A small image classifier, trained from scratch: norm layernorm, patch size [2, 2].
Rows from expert 1 of block 5, named by matrix and row number. Rows with one number belong to one neuron. Each number is 128 + 32 x the weight over its row's rms, rounded and kept within 0 to 255. All counts start at 0. After the name is the row's rms in percent of the matrix's.
# up: expert up (model.blocks.5.mlp.up, 16x96x192), inputs 96-191
# down: expert down (model.blocks.5.mlp.down, 16x192x96, transposed), outputs 96-191
up.48 125 [148 149 120 152  83  99 154 176 130 121 160 145 111 153 223 130  87 105 106 150  53 134 167 112 146  91 182 144 108 122 156 178 202 139  57 131 165  78 148 134 140 147 119  64 156  89 133  42  86 139 173 145 136 181 118 137 135  99 134 192 110 109 159 117  89 139 136 148  62 128  71 101 162  94 133 103 163 118 110 140 109 172 155 169 141 122 149 122 174  93 129 102 133  92 121 151]
down.48 115 [129 116 188 146 113 110 114 111 139 149  82 111 152 150 104  62 107 131 141 151  90 126 127  84 145 172 124 111 143 116  83 112 131 115 113 153 189  84 114 130  83 132 117 162 142 133 145 180 139 171 131 149 181 136 116 114  79  95 160 195 121 143 136 136 105 123 113 115  90 130 136 129 155 117 213 100 102 152 149 145 135 112 177 156 131  96 126  74 134 184  90 116  99 116 107 134]
up.49 101 [ 82 122  89  92 123  96 129 131 118 170  92 132 145 123 127 201 178 127 122  64 121  97 177 101 169 117 115  63  97 111 144 133 153 149 117 135  61 113 150 122 119 142 141  85 184 116 121  88 131 110 135 178 134 185 186 140 144  65 131 132 113 127 141 106 172 113 107 103 143 117 110 111 117  88  92 207  97  61 106 186 118 126  97 128  88 104 124 126 142 138 123 127 128 136 102 138]
down.49 096 [ 96 183 125 101 111 106 170  74  77 115 133 115 149 140 144 134 102 134 110 179  84 134  86 134 141 139 131  57  74 151 130 187 135 104  98 152  85 112 169 109  78 114 117  73 161 145  79 144 145 128 128 213 182 219 120 142 108  93 125 138 129 115 168 169 112  86 121 170 143  52  96 144 166 128 105 107 158 146 109 144 121 152 135 164 146 156  63 121 114 121 130 113 118 113  96 110]
up.50 115 [145 142 138 136 160 114  81  97 138 118 143 138 133 118 122 108 129 173 107  91 122 123 110 109 130 138 111 192 100 130  73  89 168 122  80 145 167 116 136 113 127 194 149 116  66 111 100  84 132 112 154  79 184 127 166 164  40 101 110 165 178 166  92 137 136  99 196 115 104 169 124  78 151 108 212 161  87 112 163 116  37 129 182 168 129 234 112  74 142  82 123 118 104 170 133 174]
down.50 124 [155  86 105 153 124  85 116 103 138  97  96 115 120 170 175 157 116 168 136 144  58 113 103 114 120  43 103  96 128 122 116 131 167 133 101 138 173  89 186  92  86 168 171 107 164  69 109 119  80 117 115  88 154 189 110 121  71 172 168 136  97 155 158 136 107 124 107 137  98 156 175 132 116 135 163 134 133 158 146 105  89 131 164 164 114 190 148 117 174  81 135 155 138 162 161 142]
up.51 106 [ 92  77  57 114 150 153 116 103 122  83  54 142 114 151  79 130 142 115 150  81 162 158 143 148 113 142  79 122 146 117 163 106 105 184 150  91  85 160 132 193 128  95 115 133 170 191 127 168 164 126  87 120 140 137 121 116 106 190 114  91 140 131 138 130 148 152 108 115 175 141 105 114 100 144 118 141 119 121 139 169 130 114 172  79 150 133 158 140  84 181 125 168 145 147  95 159]
down.51 097 [129 143 158 148 158 156 194 140  87 155 200 115 106 136 128 186 139  84 114  92 168 164 191 135 113 188 123 147 144 132  97 105 142 159 129 120  85 205 149 162 152 103 123  94 145 103  83 139 176 153 174  96 124 121 130 113 144 132 154 109 109  78 205 147  95 160 192 114  85 141  82  88  98  64 165 172 101  88 114 126  50 125 160 115 115 165 165  88 118 167  95 136  76 152 129  80]
up.52 103 [ 61 164 105 150 140 127  81  78 152 158 125 147 198 106  66  98 107 150 170 151 121 119 145  98 137 150  69 135 120 168 142  87  68 109 102 163 115 127 106  94 124 110 108 171  88 152  90 101 168 100 161 101  72 134 145 188  80 113 137 171 115 107 112 153 137 129 152  88 110 100 139  85 127 134 152 153 140 126 103 118  79 144 146 165 128 165  94 119 178 142 112  77  92  98 115 163]
down.52 103 [ 73 110 136 106 125 129 119 141  85 120  88 169  98 166 148 133 126 150 131 156  67 147  93 116 103 145 137  94  70 130 103 111 167 152 154 150 126 103 156 117 126 117 134  83 152  93 105 167 123 207 107 118 178 182 140 129  53 102 170  81 124 196 122 178 151 108 102 140 131 129 123 115 168 112  84  97 160  99 113  91  82 105 115 121 132 166  61 167 136 122 132 156 115 140 137 174]
up.53 090 [129  96 148 129 128 123 143 134 151 140 103 193  85 137 147 138 151 121 117 115 135  93  69 158 154  94 175 175 140  59  94 133 101 173 184 139 141 124 202 109  76 121 150 142 133  65 137 140  99 112 108 162 150 147 136  97 138 171 158  87 148 153 147  93 108  68 128 196 109  90  91 157 123 110 148  94 122 133 159 101 157 106  85  82  93 151  77 173 112  88 141 144 107 184 137 125]
down.53 091 [154 170 115  68 146  71 122  80 138 142 114  79 153  91 132 174 172 161 112 136 167  69  98 133  97 127 157 138 146 130 148 107 128 110 113  86 143 134  92 110 125 114  94 147  65 128 195 166 123  72 141 187 120  94 130 152 136 136  87 124 176 115  90 114 119 139 111 128 149 135 156  93 169 158 119 137 125 130  70 140 151 162  76  90 108 102 154 135 158 123 135  76 110  80 196 101]
up.54 090 [128 128 170 121 154 187 104 130 147 147  93 150  81 129 118 111 155 123 126 178 184 129  61 182 154 138 167 141 130 121 133 150  92 153 192 126 105 146 150 117  70  66 129 140 117  73 142 141 120 139  95 122 134 137 121 127 167 151 128  58 182 179 128 113 132 100 118 167 132 119 117 176 126 124 134  88 119 128 157 107 146 113  79  62  97 108  82 161  55  80 110 121 108 158 140  96]
down.54 090 [145 188 116 115  85 123 162 117 133 138 112  72 144  34 108 133 162 134  64 137 176 145 127 100 114 109 173 174 111  91 152 115 122 155 116  87 137 148  93 167 136 104 138 152  69 124 154 126 127 106 104 188 114  94  82 170 158 149 105 122 120 125 117 138  99 137 140 125 138 129  66  97 146 188 134 110 103 135 100 115 174 164  85  64 129  95 179 147 144 132 129  99 114 130 153 154]
up.55 091 [108 128 136 132 151 225  72 139 123 134 106 150  89 148  94 134 145 139 102 144 164 148  43 144 131 116 140 153 117 126 111 107 127 121 115 164  90 131 129 115 148 127 118 126 115  94  34 149 148 175 113  73 186 102 133 142  97 124  93 113 194 176 154 144 148  68 140 128 134 202 133  99 139 111 167 118 115  95 176  33  84 105  95 137 101 171 134 130 112  48  99 117 113 172 134 142]
down.55 087 [105  77  84 123 122  80 156 126 161 124  99  90  84  77 160 145 194 125 120 118 128 113 176  89 151 119 154 181 100  63 182 150 101 151 119  55 176 136 140 151 143 158 165 174 106  47 171 141 140 113 133 175 116 120 126 159 103 133  93 152 105 123 168  83 106  80 115  90 141 137 103 141 115 115  95 108 117 110 146 128 203 165 123  70 102 124 153 167 155  97 132 153  94  93 143 160]
up.56 094 [133 111 116  79 142  91 111 170  92  81 136 117 159 121 147 150 123 170 173 177 144  74 161 103 153  88  97 121 107 157 115  80 177 188  94  69 150 125 144 197 128 177  87 109 150 196 158 172 107 103 153 128 123 110 137 130 118  98 158 144 103  92 109 107 154 130 101  58 153 122 126 120  66 136 178 156  64 120 121 150  65 114 153  87 123 108 179 123 176 176  86 140 194 108 151  79]
down.56 093 [123 110 115 203  64 156  97 104 119  99 182 152 115 135 102 145  99 103 165  91 144 126 130  82 186 150 112 104 122  64 124  98 165 138 129 163 125 104 126  88 136 119 105 123 124 146 128  63 144 119  93  80 105 139  94 108 131 204 103 114  98 140 133 136 147 155 157 149  62 122  99 175  98 112 137 153 149 115 151 106  96 125 151 150 129 199 140 128 153  69 178 127 156 149 129 158]
up.57 101 [114  61 138 144 161 140 130  72 146 142 118 197 107  89 140 164 153 127 143 127 175 122  84 187 117 136 151 117 153  65 123  80  61 121 193 119 111 125 135 103  52  94 138 190  77 140 148 170 160 128 125 109 129 107 135 139 163 126  83  44 144 118 126 125 119 117 176 158 146  75 183 168 163 157 113 103 107 117  97 136 145 146 104  45 125 175  98 113  87 162 137 160 120 130 109  86]
down.57 105 [169 162 114  60 120 138 167 140 141 187 108 139 124  72 123 124 186 141  99 137 194  70  69 178 151 118 166 122  98 126 127  97 128 152 136 118 143 145  95 145 118 153 113  95  71 106 152 128  94 105 128 161 110  93 126 143 119 163 103  98 146 115  70 169 138 141  85 138 168 123 125 108 118 158 131 139 130 102 101 105 103 164  45 115 118  82 138 187 118 118 130  71 117 105 159  91]
up.58 093 [153 117 165 155 135 168  69 114 158 152 143  78  71 136 162 113 137 124 132 137 154 120  82 157 151 157 160 165 114 183 171 142 123 139 143 140 114 177  88 101 129 138  86 146  94  80 118 110 129 124 151 116 148  26 110 169 146 134  77 100 148 173 113 176 162 154 128 111 107 147 168 138 142  96 149 107 133 149 127 108 166 120 127  97  94 115 124 137  63  78 120 111 142  33 130 122]
down.58 092 [119  97 147 141 156 108 167 137 166 121  88 149 113  75 151 128 144 167 123  95 109 137 153  92 100 162 187 177 151 102  66 146 132 112 105 111 137 194 114 125 166 169  78 150 100  70 116 160  73 145 114 131 116  71 130 107 108 152 123 188 147 169 159 122 104 115 154 101  87 154  20 113 182 142 121  99 149 178  79 170 194 163 100  73 125 146 147 147 139 151 114 115 126 154 182 117]
up.59 113 [143 177 128 191 101  71 141  88 119  96 145 126 134 121 140 174 105 143 130 116  95 113 167 125 146 137 110 188 119 160 158 116 200 112  58 114 173  72 141 107 120 186 175 151 164 140 120  89 109 146 200 107 205 118 113 144  71 104 142 188 132  90 130 174 139 119 165 109  49 135 119 110 131 105 174 151 142 131 145  89  60  94 194 163 126 198 127  83 185 144 148 145 118 114 130 171]
down.59 112 [123 179 135 167 147 123  89 116 116 143 107 103 146 202 132 146 108 145 124 165  77 142 108 139 140 136  98  94 114  99 119 131 118 126  71 134 138 101 203 142 120 147 130 170 158 100  92 163  95 134 159 109 129 123 119 118  88 124 180 167 148 158 109 147 138 167 146 137 102 106 108 127 130 100 181 102 114 169 118 145  55  99 119 159 138 195  72 122 157 123 102 129 103 127 161 112]
up.60 095 [166 129 120 108 122 103 136 117 161 130 121 115 119  90 182 124 155 124  99 148 131  59 116 171 139  98  98 152 153  92 138  99 100 134 113 126 166 111 151 123  81 127 157 180 144  91 208 210 110 122 136 120 116 153 129 139 143 160 169  71 130 161 150 124 103 104 117 213  75  66  93 136 177 137 125 115 136 146 167 104 160 131 129  58 163 117  99 134 115  82  96  88 113 137 166 121]
down.60 096 [191 139 101 125 121 134 121 137 147 158  97 123 130 113 124 100 162 136 101 131 124 100 103 174 100 118 166  93 112  81 116 108  70  94 122  95 105  95  97 107  86  86 103 119  68 133 137 141 125  91 148 163 109  74 143 159 135 101  73 143 200 135 113 138 132 169 114 177 130  74 143  97 122 167 147 107 112  98  42 113 135 154  95 134 133 116 146 189 141 132 149  82 110  91 151 118]
up.61 102 [129 127 126 164  73  55 157 123 146 129 156 112 134 180 109 163  94 118 130  76  83  80 183 125 148  84 149 138 142 164 109 140 190 108  85 102 107 134 155 103 103 164 169  83 204 136 105  95 113 130 150 174 103 170 155 122 123  77 166 136  92 115 169 157 152 154 141 134  88 128  56  67 130  70  89 226 148  67 135 135 112 100 136 185 102 136 151 123 165 131 139  79 137 131 138 175]
down.61 103 [ 84 191 162 118 157 126 135  69  81 163 142 122 159 112 165 119 107 161 124 158  63 143  87  95  94 156 128 101  79 175 106 116 137  72  78 188 127  97 153 137 113 160 110 157 148 141  92 182 122 183 131 150 189 150 143 134  79  84 140 167 133 179 125 128  92  97 148 130 153  81 115 128 174 113 142 111 131 153 113 148  94 129 133 117 146 155  85  73 101 160  85 129  81 112 104 129]
up.62 105 [126 112 114 117 116  86 166 132 144 129 142 138 149 147  68 158 139 124 139  73 119  86 168 121 152 153 120  70 127 135 104 115 126 134  97  81  65 163 123 149 110 149 170 127 192 130  93 129 155 130 142 177 120 155 136  90 113 102 158 105 107 131 145 160 165  92 106 111 116 101  95 119 108  84 133 214 122  48 132 153 125  46 131 160  97 119 110 139 106 150 128 123 102 136 101 175]
down.62 105 [ 84 159 159  86 155 150 150 116  77 125 121 108  99  94 160 176 134 123  87 147 104 149  78 135 126 152 161  87  78 181 125 163 144 132 100 158  91 149  99 135 128 154 129 133 157 110  71 115 141 137 155 181 155 147 141 159 114 100 147 138 136 222 141 157 133 114 103 103 151  64  93  61 150 138  93 141 177 113  88 141 117 153 105 140 152 154  89 175 141 137 107 107  91 105 143 115]
up.63 107 [153 132 149 153 103  54 156 105 163 144 134 126 119  99 145 127 137 132 128 150 117  83 166 128 124  85 126 188 140  76  77  95 126 109 138 170 192  99 122 103  84 164 173 131 121 170 175 155  81 146 167 134 146 165 149 113 122 112 177  90 115 116 123 127 102  83 102 173  52  99 121 111 156 144 164 114 118 139 193  74  84 191 187 123 120 135 100  89 137 103 118 145 156 155 134 161]
down.63 111 [176 178 128 121 154 120 105 112 149 136 120 169 135 167 135 123 100 150 136 139  86  87 115 155 103  76 137  79 135 138 154  70 137  82 138 107 137  50 157  74  80 117 126 115 118 108 168 125  99  96 119 125  80 106 164 146  86 114 110 132 137 148 123 158 153 129 106 255 129  76 159 103 143 187 133 126 130 145  82 139  98 163 115 173 136 128 141 155 149  94 122  71 113 108 179 107]
up.64 100 [109 130 115 130 115 108 129 115 166 134 121 120 144 185  79 162 118 116 127  75 100  86 148 114 135 100 155  91 167 148 107 132 137 108 118  98  59 144 153  86 111 116 161 105 181 126  69  95 135 142 113 198  88 161 155  98 132 105 154 134 101 127 152 129 174 158 122 107 181 139  73 101 117 105  86 244 114  67 101 164 149  95 107 143  70 100 139 186 129 131 124 102 121 155 137 158]
down.64 096 [ 61 167 187  66 150 114 142  94  81 125 110 129 114  81 117 152  96 150  99 162 110 161 109 139  98 136 126  92  93 149 140 169 160  59 123 166  79 173 152 138 121 141 118 106 131 140 110 177 145 152 147 195 177 144 119 132 147  38 105 147 176 181 100 136 101  96 103 126 208 109  97  93 179 165  96 130 136 114 111 134 123 134 135 118 118 111  83 102 114 147 127 116 115 151 100 143]